A small image embedding model, trained from scratch: norm groupnorm, 7400 steps.
Rows from block 10 of a small image embedding model, named by matrix and row number. Rows with one number belong to one channel. Each number is 128 + 32 x the weight over its row's rms, rounded and kept within 0 to 255. All counts start at 0. Numbers have three digits each.
Before each channel's rows are labels from the 100 images, of 14976, where the channel reaches its highest value: "strongest on" is what is common among them; "lies over" is the class under the peak. Only what is clearly more common there than usual is listed. The data: drawn small creatures on textured ground. In brackets: how many of the 100, against the usual share in percent.
# convs0: first 3x3 conv (model.blocks.10.convs.0.weight, 128x128x3x3, each kernel summed), inputs 0-127
# convs1: second 3x3 conv (model.blocks.10.convs.1.weight, 128x128x3x3, transposed, each kernel summed), outputs 0-127

strongest on: yellow (96 vs 8.6); spider (32 vs 8.1)
lies over: body (36 vs 12.8)
convs0.58:136133130110134147144131103107126208140165084137083118136119161121106084149037130171092108152122157126154125123115021148124124122086090178170041121093109148123136062119131123145143029114071096126187102135190122105128156111100092125095100120175109088116155079149109136091094101147167113140121137128126110125056101055117136124112128096094105118093114110107104143129091146149163138101152
convs1.58:102148136105143159098158115129139163122161139090115127180078097149120149131147099123099153135183159101119216122124111162104195123129120080133121162203111083150113086116148097252140111137136118070143177145143197119133092096147133168143101070148092111163088130123123092110147080146106067088160111129152148169090108134143139114163137182154152129098088161186138118143117114090076158165140

strongest on: orange (72 vs 8.1); scaly (36 vs 16.9)
lies over: body (88 vs 12.8)
convs0.4:140109120157133049081112177105104125096083109109120102080068125117136160068167119111142177126155108135133118095162113142106115117145134172128131128110096110110140040103112051144108140190132119133147108127100134121140131095092082087111143111068119203135172145139129109131068124224148178120118106116080120102206128143129122093081086066071112078091131111156117114121118117134174157137092
convs1.4:142138087115112148137157129130134119177116092154130155126152102115061135126145068154155175165165153163178110127102107114166135128179097053149115110100110175164138164128131147151140110123119147071137167136100137137169163139147138125175089063090212181171125087085145131077143151146135105137093188094086150157124167145159136156068085132209123159087110150148138065119118194133162133132186

strongest on: orange (95 vs 8.1)
lies over: body (98 vs 12.8)
convs0.2:112132130120120056068145151114103095125187203146100115109135136154157187099107139119106129127077122116111110099152117039117181171160152164174162151159065111129125034102194129137131152085194146134143132124113161133098128154158058102137096128093121148132115135106121070106177109062153149081125109114099129131144152143125125085100128119096130110127142164162080089083124120083063120170132
convs1.2:062121125106147146140130171168105103127112130100105142113127085148086109132135103115150119117195132131108089172126085089157155026075129129148171157065097158095166216132110141127122118153141139122114115133084119146136185146084172149108143138117112100152172115088073116089095104186162144161122159146143086111098109138119129144128147162122082131064108106123147000163099121105108110175119

strongest on: grey (98 vs 8.7)
lies over: body (69 vs 12.8)
convs0.36:144145147092112117161137120088114103089063123091175117060133063100124072123172108174160162100170136111104116167162126145122144133093119139097123132114137128085085147061119111096146138186096117129192128119147088118111132086116136101000057123097065108127151075127099137117134080114151161064126145127105181143107105199119120121115102112104144122110129182089151104097132124105108110084108
convs1.36:182134106094076120128149115130104131140113076159159145138112173157159119092181073140098143097138124097147169168157115161119105035128157093122095114123090108132160147058175111130114069079069085091129162154110076158067167126111096143086146109140133123135111143118133137073057120104149159146105081137120157177183157078122093126142070178151102127148115141146126146119110040121152090119167

strongest on: small (57 vs 25.8); spider (40 vs 8.1); white (33 vs 8.7); colour: yellow (29 vs 8.6)
lies over: body (36 vs 12.8)
convs0.78:114152122108134126180147174125123167167144123133146136173156239161142094169164156138064120122103123112140127114112118083134123121156130147108154110133067100100105066088046130112126122145093114129152118079084106103120113211108189106108156141182112107121118145147143155135126094079184185137131120125140114128049112041120115107143111133154105137083123183125090152121113139113111186202111
convs1.78:063132122088105131112116081114083139123095135101117078141128104094070039101153141132122078154120159116089175086096137124143142095160123115111141114108108147117116069125119080123098156156143152084127109135125112170118122135111113095136120217137129249115105112082071113059122132132132122135129161071094072134123102116140089126192158152128119119102074123147138124202131159111165186162169

strongest on: small (54 vs 25.8); black (53 vs 8.2); brown (32 vs 8.5)
lies over: body (41 vs 12.8)
convs0.33:135120063184113171185144087153132168145125086139100125082119118098117185099119088138133103040127099144114108157134112125106125149158139051155169146155132125118092105155154114147092099100128101128046090191141162136114121182146166080199137120082170095115118055117118129124094158074124097145120118126067132107157175171125095169093137086078114144059132135140112129146122160094145092167131
convs1.33:143141088096141116122140089150089142211074111129133196122149114148120141151106143157110127117180094122095052153050111130122107164092139124094152142124144127105182135219095139153142089102172088086104141070165094206115117148115069114121119088112100102163103139130139161089152134167137067140133169158128086133144170144035094180141120132098094130126168122114105082154141139099110155110137

strongest on: small (65 vs 25.8); spider (56 vs 8.1); blue (28 vs 8.4)
lies over: body (33 vs 12.8)
convs0.81:141127017107138128092089123131108128099113136162128145135161255143123107115128137108118078112111114131156130113143052116133173101104121150132158120126133142118160080079117089107116105106134101129114159066083087155113131136106142108231108134156173159147132176128129100143094141097141190137126143127117122096130111110123099094132173116127115151124107054097106113144116149198194103199155
convs1.81:062131123094151133106109054111068136169073130143127143124142150152138069076096145095122115176151149159099169136138154103110147027183114150136126098140128146134131089130118126158041118163151139148100133092121123135122131123082115178173124130154148220153171166124186152086079144155126106143165108083147102110118103167164099124080088116142159126144075116162113065177160114159116167142142

strongest on: small (61 vs 25.8); spider (44 vs 8.1); blue (33 vs 8.4)
lies over: body (42 vs 12.8)
convs0.47:156129139161125127117122143096122166152134133138178135100097149146139064121098131141108156093116077102120127152117139162124105132130063112098125126115156103142149097091088101093150107113172107128082076173108107144107107162105193176255089127054070086130112083167092109077138084077098120116125130129119094115084119088125150112125100170120132078142111122095115165151162080105122147175079
convs1.47:094107132131145121147123116149115187140087131135136054121092106097157136187130154153104096098092119152132056158148163099095132081100122104102163169155149111119141172119123160179131136144245170182106134162089163105134161153132115065100115172117145102179152075151063098141176142146134135141155166177215111133104128143124141105119148049114087161168154148114115124172121143109090133112144

strongest on: white (93 vs 8.7); spider (38 vs 8.1)
lies over: body (46 vs 12.8)
convs0.75:058107110118073050122101100155112116124110181123148145158141095138117119130124154136153131079118121113147123111100075107125195134142074085154122132120078126156132149066151125117160143065166112128202221148142087139178102211085090097076091133159075142120137135124122128122149091136156173097136138124116136117098170089115123077124134090143123144168132124176097122139103104095049118060126
convs1.75:139132118146164153154123164134046131132129129124145158139117158166169111095114078177115086130164117102154148068175094143254126153078147089153115103114108129077163164117114123123144123092121129128125089155137130157123182147132160134086110038128114056123117116211182125137139141116135121076089095138096164155116139126107084170142119151120079113092134102076115167081151137082087092137102

strongest on: white (97 vs 8.7); scaly (40 vs 16.9); snake (25 vs 8.5)
lies over: body (44 vs 12.8)
convs0.46:054112095092151133111113097149114054114113154078171097086124132112117110085098116125139181130172054115130124151063083105111114129104121142104103142100122151158103144089144068142157108117162128136132128234135099110156121192145168116103082122076089074130083099131105116147103155081145092152110145103065131075067121129131110126092138071143052146108130152121122072131107096097099095151135
convs1.46:103114131162179121123132160094119107101079118101143147113086095105072138146156079131075123110140138170187100097085136143111098067087190141108104174085084079072104103102109062140165102054142129133116089100119096127089109123123134109117149180132221098148112153126105154102169118093140175102125201174157125187163143147167164098104114147079148100090140121117130119167161091097131162100140

strongest on: small (63 vs 25.8); spider (41 vs 8.1); yellow (35 vs 8.6); colour: purple (33 vs 8.5)
lies over: body (32 vs 12.8)
convs0.16:150103115161071151101113157091116090118088119088199129059131158145100110137157132070181130130086106146099127116085118138118112146146181118144096127157097155135107090106145107115100148100139144130121133202129088129124107181107172128048037131130090070113107115134184116093129103064125133130116136125091103059079121124128078104103052136108077093154132100125107168115124126101148179202131
convs1.16:104115139157136147129132166139177114119142135120136200143157111176147098149135096106093148140164099155099097134062162160112156144110144129145043174063121103120159147109113166117133088145112143135161151142166096083176093126187140111167139186079182177145118206182016112106120111093142147138129119103151163173118155155200143136132120155106100100171121155125149088174146086097131155112120

strongest on: yellow (84 vs 8.6)
lies over: body (68 vs 12.8)
convs0.41:116130084114088045121113114122119187118122098078090117126120124118139118128101138045120100155126160156124130162062115080103133138123145192127125150122140151117117066068116085146113096132136106119171168100194160129064101091119119108162096117052064143118083068122133102158157086213125141148114113119046170107102149101129110129070069152136166129123132169113121137141161094090144127121122
convs1.41:128132105098122100097151154134103188183172138128094057032094136127093163115101101078146133124090117072121090113145160139153112099078116090127153160101085144095106141120136136161109098176146095120103118138145148052093127125157089115165105060155084095130139162126100162096184127124131172084119173130147057166142082139095104139186095155146128093145089142082141127167102157062123127140182

strongest on: white (51 vs 8.7); pink (44 vs 8.5); spider (38 vs 8.1)
lies over: body (60 vs 12.8)
convs0.120:114117083106115176191108168118134086078080136101097069148113172132110164077081126070116075112129094129106126090121102097117175118107141157134073140068132118122114123138089145139145125143108087119094055213079128149148099090145173093157104113083101078131135115121124124132125165038211136096119148110095098142151109179116130113100141135072099171150121177101101069129121085141137147113142
convs1.120:124135143118175152120122090162091093161151158203108144128102145164091104118100032162077127081121060110063106170090113161155113103108108077142111135133138126123140159173134099154166131160133140171138184110089092168150076083122117106115110064110172112122153139112229123140101105145124161134107080111105145125141155111065109107136135119155107125100162173106144147050140133080187116098114

strongest on: grey (51 vs 8.7); black (37 vs 8.2); snake (32 vs 8.5)
lies over: limb or head (29 vs 2.7)
convs0.28:156151088137042109087170110112118131167135143138107113099126154140122157125102121106118112131155149122112123121106177112142115120047103115071146129124123121124103080080110108161195119083235151126018129159079159112086161095150103068078116131109163029136102108121099133124082124115141226139140153138164115090117124115121086121145144127120115130100132065137121148123137143131102118108154
convs1.28:114145129129130142062125135100097103155105132064085139101127147130113149125162169136089194155153131084190121137158128127147182153100198120105157184113109149087146138199115147194181146165193127132180089102134141116142162072168126187104158066163129167090103112099116099131119173140080121138134138140152187134107118105073175128170089149131137112161184103137127156050128121128075124146125

strongest on: white (99 vs 8.7); small (52 vs 25.8); coat: scaly (40 vs 16.9); snake (29 vs 8.5)
lies over: body (87 vs 12.8)
convs0.63:069132133097100081201095149107109098149129124150219119112070113138133139119142149049125125137057097153077119162163195096115198116125125073159165120135149133155106119195156158163136130081124120127083148191077130120138126152142161171170134115095070129140121089149119161119113154113177106072122157118102123151110116072122089088100172096118122153155115179135099144119134059083117154118132
convs1.63:048139114119169120112202118147126100099118161148104105112142158143128106133137091111144151144107150153128105148096177137243110087084154156151122174125104101035104120140147104081153130149098142147157091151096120165134141144188140080199148128111135184140114113171102095082168139087154112124169151112118111160132183150129171114070136119126135115156212141105114105163194124112139179122161

strongest on: small (63 vs 25.8); white (61 vs 8.7); spider (56 vs 8.1)
lies over: body (48 vs 12.8)
convs0.64:138121056128101149150101105173134110152144190091182140185162211097145113146149162139077083102132106149149136151122106079130096104149105163065068125108130134128124106099075134131155093144120089131169126115124093119103112208107181124074136130074138061115147112137124138096077060080160154105134148133138101138084092111123157136137074111155125104152131116136117114161096139152204144216104
convs1.64:060116166080163115113134122140147098146102136103141122134114146123131081117143182117105149100136081106138180082119139146089141092153086163118208130114103122164117082098153092139053142106119093113134118107127121162108083158188131129160146211160120220146115100106136103093191152136109124126146113086173124146131020173174100135181164128134168136123133070132161104163157142086144168128124

strongest on: white (36 vs 8.7); black (32 vs 8.2); snake (27 vs 8.5)
lies over: body (48 vs 12.8); limb or head (31 vs 2.7)
convs0.114:132131151112084134117126085172128151066157125120200145150123122126121136092137087080124149151136106162111124145109100133109142149116114142157117134095109117103149050113090078123118155069097104127125068166081133111082140143177112135067094118067126117146129060101127115110110104101081126088099121132084126135231133110133142103091167140095229140135112085054112071121115152111212121144140
convs1.114:148109153116154172123160154098105076123103150167118158171126146083133147156141158097134165071198167146152128133093103143114125014112133136146152182098122154151115136137143035122162073134143129183106102141085121146131121118159149098074090134155133119170122107054107146135149111097137152076133196139122103026081144126113157129083137152145094130110158080146179123089151171124128094122113

strongest on: white (71 vs 8.7); small (55 vs 25.8); snake (29 vs 8.5)
lies over: body (47 vs 12.8)
convs0.49:127133081130137187157098144131117159098132102136185107158127200124104066127125184130113108108064125091119132128125097099132145127142069116067080130124124130159145122086100130113143107179107107127059154082052104131100121198125195149127132136136204062127133177154163134124127176049117041155129118138134106125106116125132129154131110136138080126172133180087103117118139090182094149170118
convs1.49:038104108136165097129109071102129097104077111147127130130089135130100099138143147125149092092105192127112161151137176104115129122130108177133158089124137110093138113124147056129100133148089128110140108105137059146110140137115107144208121095136122222121141137135150154080009125116117122123094152145079074140127112147204080122085163121093148140184157131127060076140135122168146122141147

strongest on: grey (93 vs 8.7)
lies over: body (50 vs 12.8)
convs0.1:154130164153073043094160117115118162104140102112141149181154150091105151117112132154170086062118079131102124169119193144126087098095143107132119135090080099142080100169180126142101170068170114127115129104159113108117126197096154061004137121100088089107127090133155101127159157117140165095125135119130130138087123165130111135120077120159152110074098125131123194130086167107118133135161
convs1.1:162107063094120139110137111146115136114148121125108097116191136172173119111149153181139146132141107123119135120130103166094083131099153085162155120043161118090143165107116170079142128152087144105100115117205124137131134196091128155057131121102096152177142153140163179143107180087146103110125129069072142140080098134072175116113063121202132124101201110133099167118163071128151084099120